From a checkpoint of a small contrastive image-text model.
Model: 2.98M parameters, 48-pixel images, encoder arch preact_resnet, encoder norm batchnorm, encoder activation silu, encoder depths [4, 7, 4], encoder widths [48, 64, 96], text encoder width 128, text encoder layers 8, text encoder norm layernorm, text encoder activation gelu.
Training: soap at rate 0.0036, batches of 256.
Rows from block 3 of the text encoder, named by matrix and row number. Rows with one number belong to one attention dimension. Each number is 50 + 12 x the weight over its row's rms, rounded and kept within 0 to 99. All counts start at 0. After the name is the row's rms in percent of the matrix's.
# v: attention value (text_encoder.blocks.3.attn.v.weight, 128x128), inputs 0-127
# proj: attention output (text_encoder.blocks.3.attn.proj.weight, 128x128, transposed), outputs 0-127
v.37 108:47 35 66 52 44 63 58 66 54 52 58 54 53 67 43 59 50 63 51 54 60 38 46 43 64 43 55 36 36 42 60 26 68 53 49 56 53 49 51 54 25 42 39 47 70 48 33 37 42 64 61 37 63 55 56 52 44 71 56 62 57 66 21 22 64 60 70 56 50 58 37 53 62 29 69 33 48 64 32 66 51 62 55 34 49 48 65 49 45 66 50 39 30 56 36 60 47 30 53 40 29 38 58 53 60 71 59 57 57 51 34 46 31 68 56 55 48 43 67 58 45 70 28 45 32 60 59 50
v.38 098:29 69 30 45 55 48 53 62 69 47 66 51 61 53 34 53 44 51 50 66 50 48 63 40 43 67 51 53 55 70 66 48 51 54 38 62 49 41 73 26 48 52 50 46 74 61 69 58 39 47 62 48 56 38 49 54 40 43 71 59 62 46 52 63 25 61 39 76 55 52 35 59 41 66 39 43 57 40 61 34 58 60 70 75 70 51 44 53 68 55 45 70 40 58 52 69 44 46 63 42 39 39 54 60 24 42 31 38 52 42 66 52 25 28 31 60 44 36 68 56 49 54 59 61 52 56 54 49
v.39 103:38 45 40 37 44 63 45 61 51 52 34 51 37 53 40 75 45 36 55 48 38 55 58 33 27 48 53 41 36 67 67 43 41 59 52 38 56 42 41 39 76 47 63 51 35 62 52 37 58 37 40 50 56 61 49 45 47 69 47 37 35 38 29 46 37 69 41 54 56 39 51 64 53 40 40 29 45 42 35 62 42 46 41 64 55 61 54 46 72 54 54 72 54 53 60 57 42 67 40 34 74 52 29 56 52 65 23 45 42 70 42 63 49 52 28 49 56 26 68 32 54 64 66 47 45 62 75 41
v.40 091:42 58 40 59 32 59 63 54 32 75 56 47 60 37 80 52 41 34 27 48 33 52 56 31 45 42 44 55 59 45 51 55 42 37 70 48 63 55 41 54 74 45 50 53 49 40 40 33 55 26 59 41 48 45 44 69 35 49 55 42 46 29 44 36 36 34 47 59 54 42 61 70 46 35 67 44 58 37 59 42 63 37 55 64 53 72 36 36 62 45 53 39 59 33 49 52 50 40 44 32 75 43 46 49 49 52 58 82 51 35 63 27 38 57 68 58 57 35 39 43 50 47 43 49 58 63 28 62
v.41 102:50 54 56 32 55 41 60 42 63 58 57 42 65 42 62 60 31 31 57 39 48 42 37 33 34 52 59 46 29 58 55 40 45 60 54 68 65 40 67 49 65 46 59 49 37 33 55 42 52 28 37 72 37 34 46 40 58 38 48 47 73 54 43 61 55 57 40 43 54 60 48 45 39 38 67 33 57 43 48 36 49 66 42 38 49 65 47 33 39 51 53 66 54 45 65 72 53 55 68 48 42 62 47 33 67 48 40 79 34 49 64 35 29 69 76 45 68 55 51 37 51 37 65 38 75 41 42 64
v.42 103:66 32 31 62 65 49 61 65 38 41 40 63 36 50 59 61 61 50 58 56 63 53 60 49 40 66 59 58 65 44 54 42 38 40 44 27 40 47 39 61 35 67 64 63 48 31 39 53 41 55 48 59 50 47 46 41 46 36 46 77 43 63 45 48 44 78 37 64 46 44 44 35 49 33 38 58 55 66 55 40 53 64 45 51 33 61 67 41 25 62 52 74 64 59 64 47 42 70 48 29 40 46 36 63 33 72 77 49 52 65 44 56 27 65 48 38 50 60 49 41 67 69 49 46 54 45 36 46
v.43 086:51 44 53 52 72 39 43 47 57 64 37 60 34 64 75 50 51 58 40 63 24 60 49 65 50 47 48 66 39 44 68 56 50 59 29 74 41 45 24 48 68 70 37 48 49 62 37 42 67 67 55 64 45 44 40 27 45 55 51 35 67 49 48 51 64 43 34 60 58 48 53 44 26 62 40 48 40 36 59 48 48 53 60 42 63 47 35 45 30 50 68 61 63 50 58 67 73 44 38 64 46 69 43 30 46 50 27 57 60 35 48 35 62 38 42 64 48 27 47 47 48 56 42 35 64 62 53 64
v.44 092:46 64 56 59 42 65 51 48 43 59 49 68 34 52 39 53 62 27 64 68 52 62 46 40 55 27 60 50 58 34 51 59 38 63 63 38 53 60 69 55 55 60 61 46 36 73 74 73 37 64 62 42 41 53 46 67 45 36 41 67 66 68 70 31 32 48 43 39 77 65 55 44 68 51 51 58 69 49 49 58 37 64 59 51 50 39 50 48 66 46 56 54 59 54 69 51 59 43 78 51 58 24 47 42 32 59 30 33 32 58 45 44 44 48 70 57 58 51 54 59 37 39 49 30 42 57 53 41
v.45 094:31 56 49 58 56 54 30 36 64 46 62 64 59 58 68 58 66 56 33 28 31 35 58 56 46 38 49 39 48 47 53 48 57 41 60 56 62 34 73 44 54 46 37 45 64 32 55 62 25 53 54 35 55 35 33 69 51 72 54 45 64 48 64 40 44 59 49 53 27 60 35 39 30 75 66 48 53 49 60 70 32 53 36 34 32 59 43 48 68 60 55 47 48 32 55 38 66 47 51 37 54 51 63 29 37 60 49 36 67 68 35 35 47 48 67 32 51 53 46 62 45 46 41 45 59 38 53 66
v.46 092:62 54 61 40 36 46 73 35 74 53 29 61 67 66 56 64 65 67 40 42 44 36 67 34 42 65 24 31 30 48 79 34 36 42 51 57 70 63 48 75 57 43 53 42 43 49 52 36 48 62 32 42 32 45 51 42 49 45 69 48 51 56 34 38 45 40 40 56 57 65 53 45 44 83 55 52 50 47 57 48 52 37 39 46 58 57 30 53 58 39 49 68 49 60 65 64 62 50 61 63 33 61 58 42 43 50 53 52 31 39 37 49 47 58 68 43 35 65 40 49 65 41 53 45 44 55 31 41
v.47 095:56 56 28 57 69 64 56 62 33 34 29 40 64 55 55 56 58 41 62 58 59 50 47 54 68 66 40 69 38 57 37 61 55 27 60 62 53 49 69 53 59 62 52 49 51 32 43 46 82 45 39 56 46 30 58 51 40 65 55 38 36 57 62 25 18 56 39 70 36 54 59 45 53 40 48 37 73 66 42 65 56 62 55 41 62 44 70 47 53 34 29 45 51 46 60 63 43 54 37 42 34 72 39 44 41 66 46 35 45 55 54 39 46 53 55 31 34 54 45 40 41 32 44 51 51 53 71 51
v.48 099:32 25 29 54 42 57 46 60 63 28 49 41 50 56 54 47 40 57 61 70 63 63 53 58 59 32 39 51 34 62 42 71 51 41 66 76 39 66 39 70 74 43 48 59 26 62 54 41 70 55 48 59 43 41 61 42 74 56 27 49 52 36 59 48 47 35 63 56 55 54 55 32 43 47 57 57 59 52 57 35 43 56 73 32 61 45 39 66 35 46 46 59 47 36 39 44 43 45 48 34 49 49 42 39 63 39 54 63 46 51 65 50 46 30 52 41 65 46 50 81 66 33 42 40 39 27 52 52
v.49 091:27 67 61 39 66 33 60 72 62 51 59 44 64 38 33 69 29 61 31 64 42 57 62 53 62 57 48 79 60 56 69 30 59 52 34 58 75 30 30 56 31 53 55 52 62 64 41 44 54 48 51 38 39 60 55 61 33 45 56 44 46 35 69 40 46 61 33 41 50 31 46 74 55 52 51 56 46 61 50 53 39 55 46 36 42 38 68 58 51 37 65 44 51 49 47 56 47 62 30 63 31 28 51 52 46 48 68 52 38 61 32 68 65 40 49 31 36 53 42 45 41 42 56 54 34 47 45 52
v.50 116:63 48 35 62 60 44 65 59 54 60 59 48 52 60 56 35 58 42 55 31 36 27 57 45 48 55 46 71 46 53 50 36 52 68 68 24 57 65 37 57 22 69 30 54 54 60 67 54 34 51 54 37 49 66 63 39 41 60 40 61 35 58 56 42 60 52 28 51 66 58 54 36 67 52 60 34 61 33 38 56 50 33 52 43 33 53 49 58 44 52 44 55 21 61 72 44 51 29 27 74 47 34 58 46 63 29 45 50 62 55 49 29 64 41 69 47 42 52 59 39 61 48 36 44 54 48 39 40
v.51 102:57 32 36 51 60 45 38 36 55 61 51 46 68 49 63 49 61 41 45 35 55 35 41 56 49 41 39 44 54 47 35 60 68 55 39 50 55 58 36 71 32 41 47 52 46 49 58 30 56 49 38 28 60 43 61 64 51 37 66 33 43 58 46 64 54 34 59 42 54 60 58 38 32 40 31 46 55 65 50 62 49 32 62 43 39 41 58 39 18 36 44 68 68 75 30 32 55 53 51 45 32 59 46 59 68 68 56 37 40 56 45 34 28 68 42 43 58 47 55 54 58 47 73 25 32 68 39 64
v.52 098:41 39 37 59 55 36 28 26 37 50 46 74 67 40 73 55 57 47 70 65 44 69 51 34 30 43 58 41 35 52 72 41 53 43 44 59 58 55 54 68 67 40 47 36 55 42 58 58 46 44 45 51 60 52 54 71 66 63 39 51 61 27 81 60 51 34 57 45 32 55 39 39 52 66 46 72 56 33 64 51 69 33 55 37 40 52 67 47 40 57 58 57 47 59 58 36 40 68 38 47 43 34 56 61 38 35 66 38 51 65 57 45 50 46 55 59 39 35 56 50 68 53 45 51 50 55 66 25
v.53 094:67 50 62 47 64 42 65 33 62 57 38 53 59 40 64 40 42 53 70 66 45 40 55 50 44 51 47 63 78 71 50 58 38 38 36 59 60 57 31 28 47 69 45 49 44 65 48 34 50 49 47 57 57 53 65 61 44 51 41 56 68 62 39 69 45 53 55 50 22 49 47 40 37 43 61 49 43 47 42 27 53 52 48 50 47 37 58 56 61 59 30 48 22 46 43 77 49 58 37 61 66 57 38 48 32 27 32 46 43 73 42 72 49 47 64 37 31 57 69 31 40 63 39 37 46 57 42 63
v.54 096:47 37 38 41 48 52 48 63 65 33 58 44 42 70 40 52 45 60 53 61 39 33 55 54 42 58 55 64 67 54 70 57 53 46 56 23 39 59 48 53 50 52 38 49 35 42 33 38 37 51 41 64 28 68 61 33 59 72 38 67 50 50 16 21 41 68 53 36 58 45 36 33 45 59 37 69 52 41 47 60 37 50 64 46 52 52 42 49 49 53 66 76 35 46 63 43 40 47 46 56 36 64 56 41 42 35 48 42 43 71 70 59 33 65 48 56 49 28 42 47 42 65 32 33 54 43 73 46
v.55 098:45 64 61 42 64 42 78 35 61 40 58 41 63 42 61 59 29 42 61 34 45 55 55 60 45 49 63 47 39 72 27 36 58 62 42 35 31 51 60 36 53 32 57 51 42 47 65 60 69 64 47 72 30 36 20 66 49 66 47 50 64 50 51 71 42 36 43 62 66 55 64 42 54 62 32 45 53 54 77 45 66 48 47 29 61 48 45 51 62 50 49 48 44 45 56 50 46 47 60 41 47 51 25 62 37 36 54 56 56 20 43 65 37 36 37 62 57 53 40 41 58 42 58 61 56 52 31 60
v.56 097:45 47 69 42 66 67 60 40 73 50 49 66 65 72 41 72 67 48 34 35 65 31 28 41 54 62 63 60 66 34 50 68 39 42 57 37 39 48 49 47 54 59 43 53 62 39 65 49 42 59 51 52 34 41 53 39 37 36 57 45 50 32 56 42 49 44 41 53 31 31 47 35 47 33 52 54 70 55 61 56 36 50 42 38 51 38 29 56 53 53 46 29 52 34 44 57 30 68 55 55 60 58 64 51 65 39 43 32 42 74 44 30 30 73 68 52 40 60 62 65 51 47 48 42 48 48 35 74
v.57 106:57 68 66 29 39 41 44 38 62 38 75 55 29 50 55 32 46 56 60 48 36 55 55 43 38 46 53 55 54 41 57 49 42 67 59 60 50 56 46 47 41 49 83 44 51 38 43 49 51 66 44 32 54 57 39 31 41 31 30 49 37 47 46 60 54 54 46 28 57 43 66 56 47 65 48 67 36 60 36 63 56 61 50 41 54 68 66 37 67 63 66 36 43 67 65 40 38 56 58 67 30 30 45 57 36 63 52 50 42 62 40 65 38 35 40 63 49 71 62 63 65 53 58 55 42 29 65 25
v.58 100:48 64 48 50 33 37 38 37 51 36 35 44 62 62 57 57 52 41 56 70 47 44 32 46 29 69 61 60 28 52 54 42 32 56 51 48 61 39 38 58 43 33 50 48 32 63 65 71 57 49 64 53 37 29 62 40 60 29 35 56 29 50 65 50 54 29 61 36 53 35 64 60 40 42 40 35 66 40 52 53 59 54 39 33 35 30 42 33 41 61 49 62 45 37 31 64 48 30 71 56 65 35 42 43 56 59 32 42 62 45 37 40 66 33 41 44 65 36 40 57 64 35 35 49 53 49 54 37
v.59 105:42 38 45 54 33 76 45 65 44 68 44 46 65 66 31 60 55 56 70 56 42 59 48 42 63 70 59 61 49 62 27 61 40 58 35 67 52 45 52 33 53 62 60 54 44 61 50 36 69 52 45 61 37 36 29 52 61 43 44 52 60 36 67 58 46 31 35 43 46 38 45 58 34 48 54 66 65 40 47 31 57 49 41 47 42 38 58 41 34 29 63 43 45 47 40 80 56 74 61 60 29 56 44 59 57 52 43 58 52 53 61 57 58 64 33 58 27 44 32 76 37 46 51 68 62 57 59 64
v.60 090:65 61 65 36 60 47 39 65 48 59 41 56 58 50 53 47 69 47 43 57 42 59 52 63 49 26 59 35 51 38 44 31 40 52 41 80 42 54 63 52 34 57 37 29 60 68 61 40 59 58 55 52 56 55 56 53 24 43 66 35 41 35 37 47 23 64 53 36 41 53 41 36 54 49 60 23 53 45 71 33 29 59 37 61 62 59 38 41 54 55 56 57 63 48 35 33 57 28 72 53 48 40 49 35 49 54 43 45 49 48 33 53 45 28 43 60 25 44 40 36 32 27 44 55 56 59 31 53
v.61 099:55 53 54 57 59 69 52 44 49 37 67 59 55 56 51 46 59 54 72 54 60 31 21 42 35 54 65 57 47 43 35 59 43 40 71 73 19 46 52 60 51 53 43 63 59 68 37 37 40 31 63 55 47 60 58 51 60 64 61 62 67 62 53 64 32 36 74 47 49 72 58 49 70 31 64 41 37 47 51 35 27 61 64 45 49 57 65 71 58 47 68 54 53 41 48 37 73 50 65 46 59 58 41 53 54 59 65 37 59 47 37 64 65 36 51 44 42 64 32 56 45 57 68 55 44 42 65 48
v.62 096:51 68 39 62 58 66 56 73 51 52 53 44 52 46 37 41 31 60 48 38 58 65 64 55 43 65 51 58 47 44 65 60 63 36 68 37 75 75 45 70 72 44 38 41 39 39 44 41 57 57 66 41 48 40 33 34 44 51 55 60 38 38 46 48 38 67 53 49 48 37 41 42 31 44 42 56 34 59 63 53 41 29 44 34 38 69 45 54 47 60 43 50 43 54 64 52 68 72 42 60 60 74 45 38 63 67 28 60 64 59 50 63 47 42 66 58 59 39 50 43 73 27 52 58 61 42 23 59
v.63 104:61 66 62 38 36 55 70 67 43 41 60 58 62 54 56 61 33 34 34 42 63 29 45 62 48 72 36 50 61 40 37 24 31 38 74 42 68 40 69 42 66 52 41 49 49 54 50 57 42 31 48 55 33 43 49 66 46 38 46 33 54 29 53 43 32 61 49 44 52 45 61 62 59 40 33 40 43 34 51 57 63 59 45 50 52 48 58 44 51 55 45 65 28 35 54 38 66 71 51 35 38 74 56 30 42 44 33 54 41 76 61 52 33 62 39 45 39 72 65 57 46 60 41 55 52 52 45 62
proj.37 104:62 55 48 54 56 67 63 35 53 69 38 23 36 35 52 59 49 51 35 42 60 51 56 65 62 54 31 66 57 61 21 88 50 59 61 60 56 64 51 45 72 59 31 34 42 38 58 28 41 54 25 47 73 52 59 43 62 50 54 36 43 57 64 61 58 49 69 58 33 52 63 49 52 67 74 36 59 42 57 43 41 61 59 49 40 52 52 45 42 54 53 60 34 57 63 46 45 52 55 58 45 58 51 51 37 51 58 68 55 39 57 40 43 66 59 58 43 86 61 42 50 31 50 46 66 53 50 49
proj.38 107:59 42 42 53 46 37 54 46 45 58 24 67 60 59 43 55 43 37 60 40 42 21 57 30 49 32 49 50 44 59 67 36 57 38 28 49 39 48 43 60 49 64 49 59 30 63 60 63 51 56 53 57 69 62 44 42 66 52 44 62 43 49 51 48 46 49 33 54 40 44 51 55 64 46 61 48 19 61 73 37 29 45 33 30 30 30 27 61 43 44 67 42 49 55 47 25 64 59 53 45 64 63 51 54 67 58 73 46 73 43 33 38 51 54 35 37 48 50 37 64 67 51 47 62 27 43 46 51
proj.39 133:53 48 48 56 44 67 52 39 52 87 56 36 38 57 56 49 45 55 35 62 53 53 37 55 50 55 34 61 56 64 45 79 60 54 59 62 44 38 58 29 62 38 54 48 57 38 70 36 44 44 52 44 62 43 51 62 50 66 67 36 53 58 35 51 31 72 53 65 33 58 61 57 29 57 46 54 48 63 52 51 70 46 66 58 51 49 47 54 56 59 34 53 39 60 62 47 22 58 52 44 42 64 67 43 23 39 55 63 37 58 64 61 47 28 75 52 45 50 55 53 45 60 18 45 66 61 37 76
proj.40 094:48 62 30 32 62 56 32 60 65 61 47 49 59 40 45 45 61 50 31 60 71 43 48 61 50 50 57 44 29 50 39 38 58 37 38 49 67 56 60 28 54 29 66 32 53 52 32 36 34 66 41 59 32 58 72 54 30 54 55 60 42 56 57 53 44 43 56 43 62 50 54 42 33 43 34 64 57 50 40 76 48 31 33 49 33 49 45 47 43 43 45 63 64 52 43 47 52 63 51 59 44 50 44 57 42 66 50 20 52 47 42 60 55 32 58 69 51 57 39 44 44 61 22 79 65 22 65 45
proj.41 115:54 68 43 69 65 27 42 50 71 57 35 38 56 66 53 49 78 44 34 47 57 66 52 60 55 31 28 45 52 66 39 72 53 59 56 52 40 71 45 39 35 58 44 53 52 50 53 40 44 57 52 31 37 44 64 61 33 54 79 44 50 42 43 51 43 47 54 60 67 48 41 54 47 63 48 42 49 57 30 60 54 41 41 62 44 56 57 59 44 54 50 59 46 52 48 26 51 69 55 64 72 47 66 65 35 44 79 37 68 56 58 50 46 37 45 73 64 84 40 51 62 55 29 49 50 42 43 52
proj.42 089:38 57 67 33 42 75 41 57 58 42 51 48 38 49 52 60 37 46 46 35 57 52 42 49 61 60 52 69 48 49 34 47 53 49 52 32 55 47 58 67 57 65 37 57 63 29 47 31 42 34 43 50 73 71 47 58 33 51 52 40 63 40 50 73 36 35 70 61 49 74 53 60 53 46 45 61 48 64 45 42 30 49 39 64 29 38 38 46 66 55 40 40 62 44 35 50 29 38 55 38 33 65 60 38 47 52 10 47 46 28 48 53 52 38 50 39 66 58 36 49 18 48 54 62 48 48 46 66
proj.43 084:48 36 73 60 44 36 72 44 47 48 56 45 31 54 32 37 53 68 60 66 46 45 57 33 26 57 30 48 47 32 46 50 63 38 45 33 64 49 51 30 34 43 62 36 55 41 52 56 39 38 54 42 50 35 38 47 40 49 55 54 39 68 41 27 38 40 44 63 26 53 71 69 51 54 51 49 54 29 43 48 82 50 50 73 62 58 43 72 62 58 60 65 52 52 40 47 23 37 47 41 44 45 45 46 21 38 53 52 50 66 54 49 44 48 69 44 49 49 66 60 34 54 41 51 70 45 37 61
proj.44 103:63 46 58 36 65 34 68 33 47 54 54 28 32 55 38 35 64 61 52 41 47 34 62 51 38 52 43 39 68 34 60 50 40 63 44 34 42 46 48 59 46 61 61 34 68 44 40 52 47 55 50 38 59 44 44 56 34 41 66 62 34 45 34 51 46 50 40 68 46 56 47 56 26 51 52 30 56 33 59 56 34 42 42 53 32 44 59 35 33 40 29 39 19 33 54 50 46 28 51 71 55 56 64 41 65 44 63 31 44 49 26 54 40 38 50 44 48 77 59 41 56 47 24 62 47 54 49 69
proj.45 099:62 37 46 66 37 45 52 50 54 40 57 43 64 44 30 35 51 41 61 58 25 53 54 49 47 52 30 36 38 52 68 58 47 63 41 52 40 61 33 48 48 55 61 40 40 40 41 59 36 58 54 48 21 65 64 42 31 39 50 73 60 56 43 70 60 41 59 59 65 40 53 59 57 53 34 35 37 31 69 55 54 61 44 47 41 45 51 39 54 51 33 76 39 73 57 43 48 35 35 59 34 59 66 47 55 62 55 27 30 53 65 46 56 61 41 56 34 52 21 27 33 44 49 71 69 56 63 48
proj.46 094:38 33 62 46 36 44 25 40 23 35 54 34 35 30 19 35 48 38 59 49 56 42 46 48 30 72 39 60 28 38 41 45 39 54 67 56 44 50 46 48 52 77 46 32 39 39 55 49 58 26 66 65 56 66 47 44 43 57 48 60 73 34 47 52 30 55 38 58 45 36 67 66 47 55 45 55 52 47 68 53 45 31 43 55 56 44 46 39 58 37 46 46 39 49 48 40 35 47 28 69 37 57 52 53 55 64 40 57 34 50 36 33 49 42 54 40 67 44 62 54 46 77 43 39 50 69 45 53
proj.47 100:57 39 57 68 57 63 46 31 42 49 53 55 47 60 46 43 37 47 27 46 54 49 37 40 36 37 38 30 51 41 61 41 53 70 73 48 35 45 18 56 50 41 61 50 42 37 72 39 45 64 37 35 50 40 31 49 46 40 56 29 38 31 32 57 64 54 47 69 48 32 57 67 33 42 57 54 56 57 39 54 70 25 42 53 68 67 48 41 46 50 46 33 37 32 64 59 63 58 58 46 70 54 48 65 43 50 30 39 29 35 38 65 53 44 59 31 55 43 50 61 44 50 32 37 36 42 62 49
proj.48 093:74 68 52 57 69 39 59 64 77 47 41 69 37 46 37 71 39 70 45 43 63 57 48 34 58 54 60 74 42 44 56 44 60 57 30 37 60 52 58 38 30 55 67 72 60 56 42 64 57 65 59 51 48 52 45 51 39 56 62 66 49 58 59 27 54 43 44 41 72 57 53 48 41 65 54 53 42 71 48 60 36 65 37 35 55 44 54 60 46 73 77 45 55 40 42 46 68 51 58 31 56 53 60 61 34 61 72 42 67 48 42 46 42 43 55 52 54 45 40 51 49 58 49 77 38 62 66 31
proj.49 102:66 47 63 50 40 57 80 41 54 49 40 45 36 62 47 46 50 64 48 52 55 47 40 35 54 64 66 34 57 24 64 46 64 48 30 27 69 60 75 67 54 48 68 51 56 48 47 75 51 33 43 43 47 63 23 59 73 57 53 54 52 67 41 65 47 27 52 74 38 52 48 57 54 56 57 61 37 40 64 59 38 61 46 42 53 53 32 50 53 42 57 30 62 38 44 38 47 31 60 50 52 38 37 50 46 50 28 35 64 60 46 36 49 72 43 32 60 47 63 62 61 55 70 49 44 48 42 69
proj.50 119:64 66 64 30 55 39 71 57 60 34 44 37 45 31 32 38 70 69 58 42 54 60 60 49 71 48 39 47 51 30 51 54 56 61 58 38 57 49 75 59 46 79 51 48 55 30 38 59 56 41 47 48 56 50 21 72 47 40 34 43 35 63 40 53 62 48 52 64 43 48 67 65 67 43 55 61 64 49 61 53 40 69 40 46 38 40 37 43 55 39 33 34 37 31 49 35 57 46 56 55 60 66 62 45 54 63 48 67 43 43 43 59 43 58 39 37 77 77 64 65 44 52 55 43 60 51 58 51
proj.51 100:81 63 59 53 61 51 54 62 51 64 55 52 37 39 31 70 68 60 43 66 47 51 66 47 67 53 61 62 36 64 42 77 56 50 61 47 52 68 56 50 57 69 43 56 48 57 30 42 47 38 63 26 43 45 45 55 54 48 38 49 49 40 54 36 52 33 56 46 68 69 50 49 70 39 67 54 53 20 29 31 48 37 60 52 57 42 50 48 75 51 45 41 65 28 40 38 35 59 45 50 52 42 41 35 43 50 63 64 66 44 56 36 55 72 58 55 31 47 53 46 30 44 61 69 54 41 62 30
proj.52 112:41 30 56 64 60 54 38 64 47 54 53 38 52 36 42 45 39 44 38 54 44 55 56 58 42 65 38 56 43 60 20 53 37 64 50 51 47 48 60 34 45 41 48 39 45 41 30 51 54 58 66 56 18 47 82 31 35 47 54 72 32 33 50 56 77 48 57 34 68 46 45 46 64 67 33 50 61 49 48 31 49 57 56 64 77 58 65 56 53 50 45 60 57 45 24 55 44 59 64 45 17 43 40 62 61 57 48 44 63 58 52 54 55 50 60 71 46 40 43 33 37 42 33 55 50 30 49 40
proj.53 087:32 28 55 56 49 57 58 49 48 67 54 56 32 34 31 59 47 68 44 48 42 67 55 31 43 68 56 54 31 48 70 51 56 45 54 40 51 49 77 25 66 32 66 60 36 54 49 33 50 49 56 50 29 69 49 40 37 55 49 52 47 39 39 22 58 56 53 56 61 39 62 60 38 40 27 57 33 33 49 35 61 49 46 59 68 42 53 40 46 60 57 42 51 46 44 16 50 38 50 61 52 47 46 36 39 57 71 67 49 55 68 34 50 41 46 75 55 50 51 71 49 58 40 71 59 46 47 35
proj.54 097:40 52 48 55 56 61 42 35 33 55 51 54 60 38 84 64 54 54 41 28 65 30 50 61 54 61 41 51 32 57 45 58 52 49 55 73 53 31 27 43 48 74 59 30 65 59 41 46 43 67 23 47 65 29 61 43 54 65 54 39 72 71 72 70 46 53 30 57 51 38 50 60 44 49 70 45 46 58 53 51 36 56 44 67 51 63 53 42 61 45 43 61 61 34 48 69 50 53 70 53 53 68 46 62 52 62 62 49 70 33 39 44 40 60 33 59 65 67 52 42 40 58 58 47 53 60 43 41
proj.55 099:50 56 51 53 71 20 60 50 41 46 37 61 31 36 39 43 61 57 69 66 63 50 51 33 45 46 62 39 50 27 81 28 37 47 44 77 50 61 36 62 41 62 42 46 39 50 56 46 64 49 62 54 49 64 56 41 60 44 42 66 48 48 68 30 65 60 52 52 55 43 64 46 41 58 59 33 38 50 59 31 40 62 39 67 43 65 56 42 26 55 63 43 49 55 52 48 52 29 30 61 68 31 38 38 65 56 48 43 49 55 38 37 70 28 43 56 47 55 53 52 71 63 36 38 45 31 60 49
proj.56 099:48 43 73 17 65 45 62 60 45 49 36 50 29 26 62 58 50 55 60 37 52 49 61 64 62 45 39 42 44 44 76 36 44 61 49 42 68 60 44 36 29 52 50 32 34 42 42 67 65 46 49 32 67 68 26 75 69 52 42 44 48 42 57 57 52 47 43 50 33 65 59 58 52 47 38 65 38 55 43 34 32 63 64 54 43 50 36 52 34 58 40 54 58 24 53 53 45 48 36 47 31 33 50 35 39 48 56 74 57 35 28 41 61 60 35 46 66 54 54 50 49 49 61 43 52 48 57 46
proj.57 093:45 54 42 62 54 69 68 58 57 27 59 35 63 65 74 51 41 61 29 48 50 33 52 56 60 59 46 44 51 60 54 47 51 73 42 28 60 35 34 69 58 67 41 49 71 36 32 52 42 61 37 46 51 41 63 33 61 48 54 48 41 54 65 58 39 25 51 61 42 53 42 34 54 53 38 31 57 53 63 46 26 66 57 30 66 70 57 42 69 56 55 43 51 41 48 53 68 47 60 41 49 66 55 73 54 35 59 61 77 31 48 56 57 54 35 58 66 66 39 62 49 58 49 34 60 38 43 52
proj.58 096:46 39 56 72 35 40 63 49 46 50 51 50 28 64 57 58 47 59 53 62 41 38 43 40 59 56 48 29 69 57 76 41 51 47 38 57 46 59 52 51 64 63 70 22 53 72 58 49 58 45 67 59 42 50 44 68 53 54 45 71 74 37 48 48 31 62 40 75 58 61 41 56 40 50 65 37 39 51 59 64 50 69 62 54 71 34 49 59 61 37 50 39 38 62 67 46 46 51 33 56 52 55 66 65 48 54 78 52 54 59 38 60 53 32 64 49 40 43 65 60 57 73 37 38 51 30 45 72
proj.59 105:40 47 61 42 60 41 47 28 42 41 32 56 50 37 66 52 51 67 41 63 53 64 60 69 35 59 46 29 52 34 54 42 46 32 53 35 63 42 72 40 45 60 37 32 60 46 37 58 72 52 70 61 61 43 50 40 61 54 45 59 52 28 36 39 61 44 71 66 41 58 51 37 36 59 38 60 45 48 49 61 41 29 37 66 62 49 52 55 44 52 31 48 37 58 54 56 58 61 50 64 49 45 26 71 34 41 57 78 43 54 48 57 67 47 72 57 58 58 59 61 78 63 48 40 41 62 26 66
proj.60 080:44 49 63 45 51 30 44 44 69 74 62 35 32 48 22 50 30 53 33 52 35 34 49 33 51 64 37 39 62 54 66 48 33 55 46 61 68 50 42 39 48 47 57 75 33 58 48 43 72 36 45 37 56 41 33 47 59 54 46 57 49 50 48 39 60 71 51 66 50 23 41 37 47 60 35 64 55 56 55 64 50 49 61 26 47 45 54 34 48 42 40 58 36 42 57 63 48 51 55 64 66 35 68 59 48 51 65 43 29 42 38 42 73 46 64 23 47 51 63 37 71 53 40 56 44 57 64 40
proj.61 104:62 72 61 62 52 33 60 79 72 67 58 36 44 70 49 43 57 32 60 27 46 52 57 32 47 52 34 57 41 72 68 56 62 44 47 38 67 51 27 71 69 51 43 58 42 58 75 63 34 58 55 35 74 43 56 53 50 45 62 40 60 44 54 57 41 38 40 67 56 29 58 47 56 56 60 42 42 62 44 62 61 55 47 41 56 47 49 52 49 71 52 62 55 69 56 46 33 43 57 50 59 47 73 59 46 56 71 46 61 38 79 52 27 56 39 40 50 57 48 51 39 51 46 37 46 53 46 30
proj.62 091:42 33 38 51 54 49 51 29 35 46 51 62 39 68 67 50 54 35 48 60 51 41 40 55 30 64 29 40 69 50 42 55 39 46 40 61 34 48 69 60 30 50 66 29 55 36 54 34 75 24 30 71 40 32 46 50 58 58 56 35 41 41 61 47 37 47 42 63 45 62 37 54 34 57 47 45 51 54 52 68 43 59 35 59 70 58 71 48 37 45 39 43 42 39 40 61 57 54 38 63 49 69 41 68 46 53 54 58 37 66 35 65 60 27 52 63 45 53 65 52 58 56 23 38 36 41 60 65
proj.63 098:41 42 50 41 28 50 38 48 27 46 54 58 57 53 68 60 73 53 43 51 50 40 37 44 38 62 52 43 50 61 50 51 46 50 44 33 38 32 40 74 63 52 45 27 31 31 45 55 55 39 57 56 57 41 43 31 39 48 43 75 57 34 56 74 45 56 43 41 46 58 57 44 39 43 56 56 24 59 68 72 30 54 54 68 46 58 34 62 48 47 55 37 71 55 42 73 32 28 35 36 69 41 44 66 60 62 59 47 64 48 39 55 64 37 36 51 45 51 29 58 48 55 32 53 28 37 61 58